A small image classifier, trained from scratch.
Training: 14200 steps, batches of 512, held-out accuracy 74%.
Rows from block 3 of a small image classifier, named by matrix and row number. Rows with one number belong to one neuron. Each number is 500 + 50 x the weight over its row's rms, rounded and kept within 0 to 999. All counts start at 0. Numbers have three digits each.
After each neuron's rows are labels from the 100 images, of 14848, where the neuron reaches its highest value: "responds to" is what is common among them. Only what is clearly more common there than usual is listed. The data: renderings of 100 made-up gadgets, each built of a few solids, in any pose.
# fc1: MLP up (model.blocks.3.mlp.fc1.weight, 768x192), inputs 0-95
# fc2: MLP down (model.blocks.3.mlp.fc2.weight, 192x768, transposed), outputs 0-95

fc1.714:485530557544535438528508443463477471630542497483394440511541512456500533570459424448431493540527526446556490502483418495521474597481445503458446516556544565412539535546491640501502411599501487512522582467527470531567491556521457444527559475463499468449522557520593497392496600472555489444
fc2.714:565478538561566513430433502536462489502365516459483527580419514511514517474425421520480569493586534462475497518475550522516510475491543438498421537538462454509525528558469416505520488532454603508488539513502468458452511534548513542550452474513522483470526486469473484539507556542447445463
responds to: green

fc1.374:522419521558513542517536543470490530434416511534551531475582547483529512528441569449539499477463564584499486520534553500466499546526509450440424364400499404477432616492546531553586442557579489536458489544464533517432459490534372526582547437520508498561516503518577501531486476462424439526
fc2.374:482406470458560451495552442553503551453529532525538482447376496432537512552478479495565430459497541541471560489579498534375495482506490540481484514433460509546566482515549598470503495503522403563544447506470581570536462442513600462481517519437520460455532506515398513573537497525490473419
responds to: yellow

fc1.365:450470492447519517511448488506571562451521566509542502628451481396512484418470521500441536493475413436517457504448502479431548478461469495373476453578573486458486475546556467445425476552482615532441542526498446508475476518526479577475450511548562537571493608496498477487509546440478434495
fc2.365:533529576507558372499606544472404570419475454552469454477481577543483475546493492395425531374421467454480537540543566501499496487503474509495459467562570506501431517531526485500520481554550436552519606526406468459540462481560529560607464505534488504508566535536473445508563516488495448482
responds to: pink

fc1.82:414510522443506532487536528633467519507388453402486524346539559552455505578503481543501446563519499495567470470546498531535503570498509549509498427503489467511500462544493534469458434459524509547497608496490500526393511476497435525623563469551483439585500569460465401505441493549487519510
fc2.82:497459521574485401485572427448546446496558397568530429573548554572585521448522560488512571557498534505514521570434531482473467653498438413515469485469495555506391576481420543505501428560513440482480471559530501544495506525559460481441559587429457565420488417474515531475517532494485536489
responds to: yellow

fc1.532:402552509445486484514479518512556438544585523507578431491517544545547527435544415518502568519479549441540520484521444432618497509488525485476515471514523582460486500475557558491452473488400522476505533510540541370465514512475490436586507583516425481484492477506451505440490467481469476416
fc2.532:502447351468564572507504512387472508501498501569455530510503381531384497511443456502519398476514473541540402530537548479484448490507463521539466376429505554537439555568458462533533424638524537599433519507505489553507536453477570448490530511495513491507465486494448558570498520463397472445
responds to: yellow

fc1.478:527543521542485507561496502474628564487447436442439464553567534475565502514524507541571431481531489539504542467525545520524526413580542516506541572407510530422502538570456523430519563472531450475492502425525547526458484512448392463451610483527512410464523555503527528471537559386515524492
fc2.478:562543503434520469571542443540514432447497554569481544509500505573506475426521512478414559520407532546478502461494456487536475506446465421451388518528535500411475550525593558486497452487557483455477491572428503504511404577549572574595554555502468477421658509480523443452569509509469406498
responds to: blue

fc1.391:498543508610428557551537465517581469402599472463565462453551540455474550503530556450536553468544574513521512434510601487413464509473535536520445404481543527558484499610542570472560444537515562533525437460523547502475474483492377439540465479522511553443459447498459462499545523540516426423
fc2.391:486422406543507535509408448488513463475469494448464514414470505552524482541392556524526450455582467520443519510501546541559526485587529443472492497419440554476513450483467449436545594484504490575418508464535466427515499437514516489546584480466489467495442551655535532614481511352570573530
responds to: yellow

fc1.574:439436484462503421439475562520507544554424523469482532448532597491554541462509637473425540593527494459557551501456491525453524583508514540466425469564546536508498501588607501507440459654483556489503490507574514530544543478518476521513462540583585418466488471473474529462472537487534393458
fc2.574:516403521563453489496548409477584516400552455541462451514513445483546493469549416448537485512495514432543503567554384467550507456451447492547495535550579436440550474403442476462478500484571435442583506494453547485449508596474452396430412533488486508461513532519411448439554556528524492465
responds to: pink

fc1.662:440487532408478631524494466475527427442447478509526494525463453454542418517526516510541485490511498637430414542519479459453499564466446526518555484514413509550512436587405511417486519568563478581479485479492510486476502558429538535442513480504545442492564499536516533515579459497474474565
fc2.662:548392485583445459462481526516526446465548473417597459402496565511493495457485519558561536522509452486553544502445515432556419402580545557385565555476486520543555486443529547501416482456508522513545424484476506527372574458467477432523537589442524531556434456495538555539504486455398548535
responds to: red

fc1.140:474521541507492520458527545472578548512508457490507558514526488513475533524398521490507532531486500599437455561493451428576476439477511525517545518529544422525460477536537540475386505480486477500479484427536443445515462515486489577492445573555498508521423594502491584536544456507393476543
fc2.140:501480470535489446455391480487432412494424569470515418551452548494552467461456498586527459549475500540539564499603449540451566575552435462546482484445468511544574497419444563530540472532440482570465510558478613652488509416479522508409499411435535522600506475539561527493447602525559490505
responds to: red

fc1.596:463566485428511417451532485537436516485489590503600411472458544434507538484551496555558411509477528456541454493457518501463542490572427503463517423586504458529557517617481527449558441556497489549506515531513605546496520498497474519551563620459614504453422464491468446542433499504502485492
fc2.596:457516573536560462537430540399593445484503500476393418534524471474487471512490461408446516451411503470445576570529519456534408474465425426517524476543511527497510487410518468490486546491465537543455513428466546545443558506537526504407459433482458485557555499427523521433482551511438546529
responds to: red

fc1.369:444388504462370468520550457576472537562409553441466458520514509474616433468448605472601467509481489605444504476517511550492547538534492503540475426456469563542460513496495457541552536496509489556540504565575503513371489406408520555538484478581522532541459475626495566527511538586517495517
fc2.369:505452543524536440505553510520482524529504557458457482549616502549487490438511508447569565437494422486454526506524578448501531548546507450506484491506495465485460565500557573605503545461436524497485518555492486507530482539542496391604565482480471451473482491479438382470610500560518412496
responds to: pink

fc1.195:425542530473464528475457448401536444510563517549534473407452542451574598504509533483518483570531523445492536475476559565538426438568572498571421546553485410470557515491516530445441567509528480521577464502531581491501557486395464469483521519544456490512436410510569446495558513522505456413
fc2.195:513477509443550496503490457567502520470439495488519540481514453505493493501508548423529516521443466516453556417467499500402447565531544456461540466444534465568502568553440527439514451443477475466548529520528595501449485533531583490469532549429555480625492508507469510505530481482577561434
responds to: purple

fc1.273:405451410581527481531552617530528424439557463525472431472573557559578476523403511519494600522542402512487451554474556496550496445479591524508525527531547554468446565492444450417470481480504560410525365519461513460417476451511537573420494562530520483425491547521566540514501510479474540506
fc2.273:462589537502436456451498533543470453449465570406405469598525607499451501574580481545513460491504499501581520447483435510545529483551494439506523526477493408512468467439494513554530461491404471495469549522512586441492578549501416515454406482363611539528461352498512464474418588542587501574
responds to: red

fc1.127:390524512466508536491349536554501568503466563481509463496550408468516645480509563527582455583608528532533448515464444484515578582514506473484547428541405601506448506526484472494558363443477565472526553570459489502457493510441490501547465475490489495467519489561475600496498485416542479518
fc2.127:528522524446446430497487470511522491490529478530487378480417514405625504492467468391511480447500442561507398620491519515434557509498485460453383445523517568488464562524488502490510588561522449485506518558434475542467450532515517551472477442497435534395597534502394554588563516526513445552
responds to: green

fc1.277:559470427376541541588449483526498567483436503521447485515517432445518519403499559486610486480514438540429500529491521560426462406466521558414560480545555475536573474581461421446485379494481560534471462487444462451393381598500539605518435465523468559583578550429511489522470500493489499504
fc2.277:433470561474527471513553485526422535545453429570518514477451455564533599539481441449520477432469574551484530533542531388432491563543525406444473447471457491450449537530542588535567485516575413454533596506486449534554527541519591543488515544523431473521508596464559495477501550495534376510
responds to: pink

fc1.276:452426470479537557555489631426449562598521423546563524490532587572450522585461486564533588527521527427470521458461515451521430396592593502527558497561561517465517478520506535529385512486427531479496479518542561443477562477361430526478522516544418473493437463491463526476483409452432540553
fc2.276:548406462580440535475577506510533501461477513437376535505490415539536444436531419544518558529457509534526433445599535367421503549502619423567438519458504526526450496521441577565592406467507508528530454498521540484463476488445563473495482521548553498487503489443449466403495469541525433444
responds to: green; pink

fc1.230:455567481587458515468520513477525526439421553514538516417527568481463503525469571403511494434568455499506547488498500459590399428584569582445515493510571459547541564512443553470435554484532493585509457457465612427537526560393533423420527484510500566470483501579490506634503440415485466530
fc2.230:508444496497537559488528481398444502454527448457454499441480517503553475510508511468492529508514430463535505437521454540438446487481509517480504397534528470468511478548454458405464514490552514497429584476482545524533616450495580527450549568543493568436406608430546521471552415498487548495
responds to: purple

fc1.128:510408517406551440514466420505552539586499410554500562559490488464519451520515435565472515519534407501496511527534511515509539567507472555442607578506567615470462507415480498493517481463568528507555538520449464456466527455524479604518486481479446440500472435581516574421448522400438520428
fc2.128:552485418529536474507440510569452500472511476440499502525497473542500550430489542464561567490551503521562485528493582503509541517554543447577529476490533524520528511561411447547518516466443546480436464479477475458443498356481375415578507573553583516587465473512458544565542489478520562495
responds to: red

fc1.100:503445430597419530503490593554519525505408494530431480424539480501506440499468498438523522499528554566495535432560434559471518544543548567490494448400430558554451559392493534546540466472554467545552570509462497515434402450500487519532518495490505474464562480480549541465434396532511443444
fc2.100:503409420534548553533481547415446450545584476536564510466492534527415509443446493507521529579470518512454547534479475473473438472490441582524515496419526540441523508498482464407541496488565393483594547516424521516572520438399466444535589549582566450500424486574540603525573457419507513504
responds to: purple

fc1.566:413490519532450496528501522492511513446443590489552429530445516404532489501539517547507455523534435432509501544474577497459484563418509489449576424561441444530535465619521465463496438618486501556463515436513436536517473515547546610425521434562530468587486560514393491587415539494431452542
fc2.566:522446482500511506440532519474525453544443554441454523421488519513496490524505417533430459504587474497437533486522480523510456583411402496607446509513428512442452504556551450478496528534545496549577509474495496460599562423481488428520563467452554535526598525454485517496503589470492506514
responds to: purple

fc1.40:434569646467461411488511499412546443519544576508556450486474551463496392499447453568559481501501519469520494547457531426527425411517547516446557486549549520464481521540440456481455425536450579523540391491487562501431529540499446459443497502565513462452525454582448428501527461407495459407
fc2.40:468502450459433469443505451518487578505571478446448593413464475491443474638485464471445503524484510503489523445426465571458431565479506526559610499471501548544531474460513497515494477518580464497598484436528462577477471415523475531502572559504549482503496405457578570404494475458467530464
responds to: yellow; orange

fc1.95:542501495524519574451426586546411436476433516493459546476500478554627572517477550409581475581518521551481468494495420572487544495491548567481479487484582579398462565436486483451493534505586506532467574508517532453471504553433470520491560496445489497482479528452577553489522437496551430433
fc2.95:520392441417532514510459483465454516565506509517441599418424557385485505591564426562485458470449472506494524432517485533492485517490522578556470448439539483463482514472532418476509440573608437452547471481458467525535459390577436589572466489450476469470556475456542568439536462522510556478
responds to: blue

fc1.397:491527393429395537494575537556628540403490502464464442445501515515442444456582462564591453472464475521605467456551469477535534439461462471443501483590456495514543540511435514517445511552494566563480548470501436498463473523569478581558580500547501538493538583481422527452445530421612513532
fc2.397:500472562571537555506476582549466425476456488515500538466486431506512443520521416435523498464479507497489571507559567450560489507539411450450528523493533504483501486417522679468496514361429486484524432506470480577542493490566577560450498484453436460529562550419536490449561554467458486547
responds to: red

fc1.531:497488479513493423436492462473640430442498548523513466600437526449547482429397487519581544525470535613470477548470573535552489555508548463464377562459467475556456587566556483494462546478521533429478436560506458465426510483504373481568471543548540467541588479521440534503519556494448454494
fc2.531:503533462509548494598462490538543478506547534520432583509510456463429516472494540514486518399472571572463498492451460473519501538503516437532493499387465463472433506507547541455519452481557481461496424475410432496415422566524505563472597525418497404499499480470603534477529523454493526494
responds to: yellow

fc1.765:415515505469542436434426583518525530556456428392595515571485524566492483584502541503486497552478475438404543521457503349553522536559483543486423480460471471522515487493491473475548428549451475490447465487475531433552549551480472529562491453498486500526527430528510536572460478551553498531
fc2.765:446507474437459433515555602492496527498563536476455520498526531407387515499447462500479482504491582507565484426546500545561551519453507515660489511470495523555480459492512481508489456489453508635561532399449464510491463468637456594502507490451520447496463558477531492464479533516500587529
responds to: teal

fc1.723:455574524457458483479481583501465630495454546484551564452467517543534514542383507453494493407520531552457386433475492427596431399561576567425543495480475433474480473625513471537442536551453492461435481519469528415532504561394475589491530575558497565609374556543609529495520512387469487560
fc2.723:520424456599476508396428502518422422429476504520484430400484570427628452498479459469451544475561511500501431404497421569508457505457490543502442556508515458616436517412470546488477476537468426527546518578564519523447555468539507497410578452415565526495556544427541586439566491506544543381
responds to: red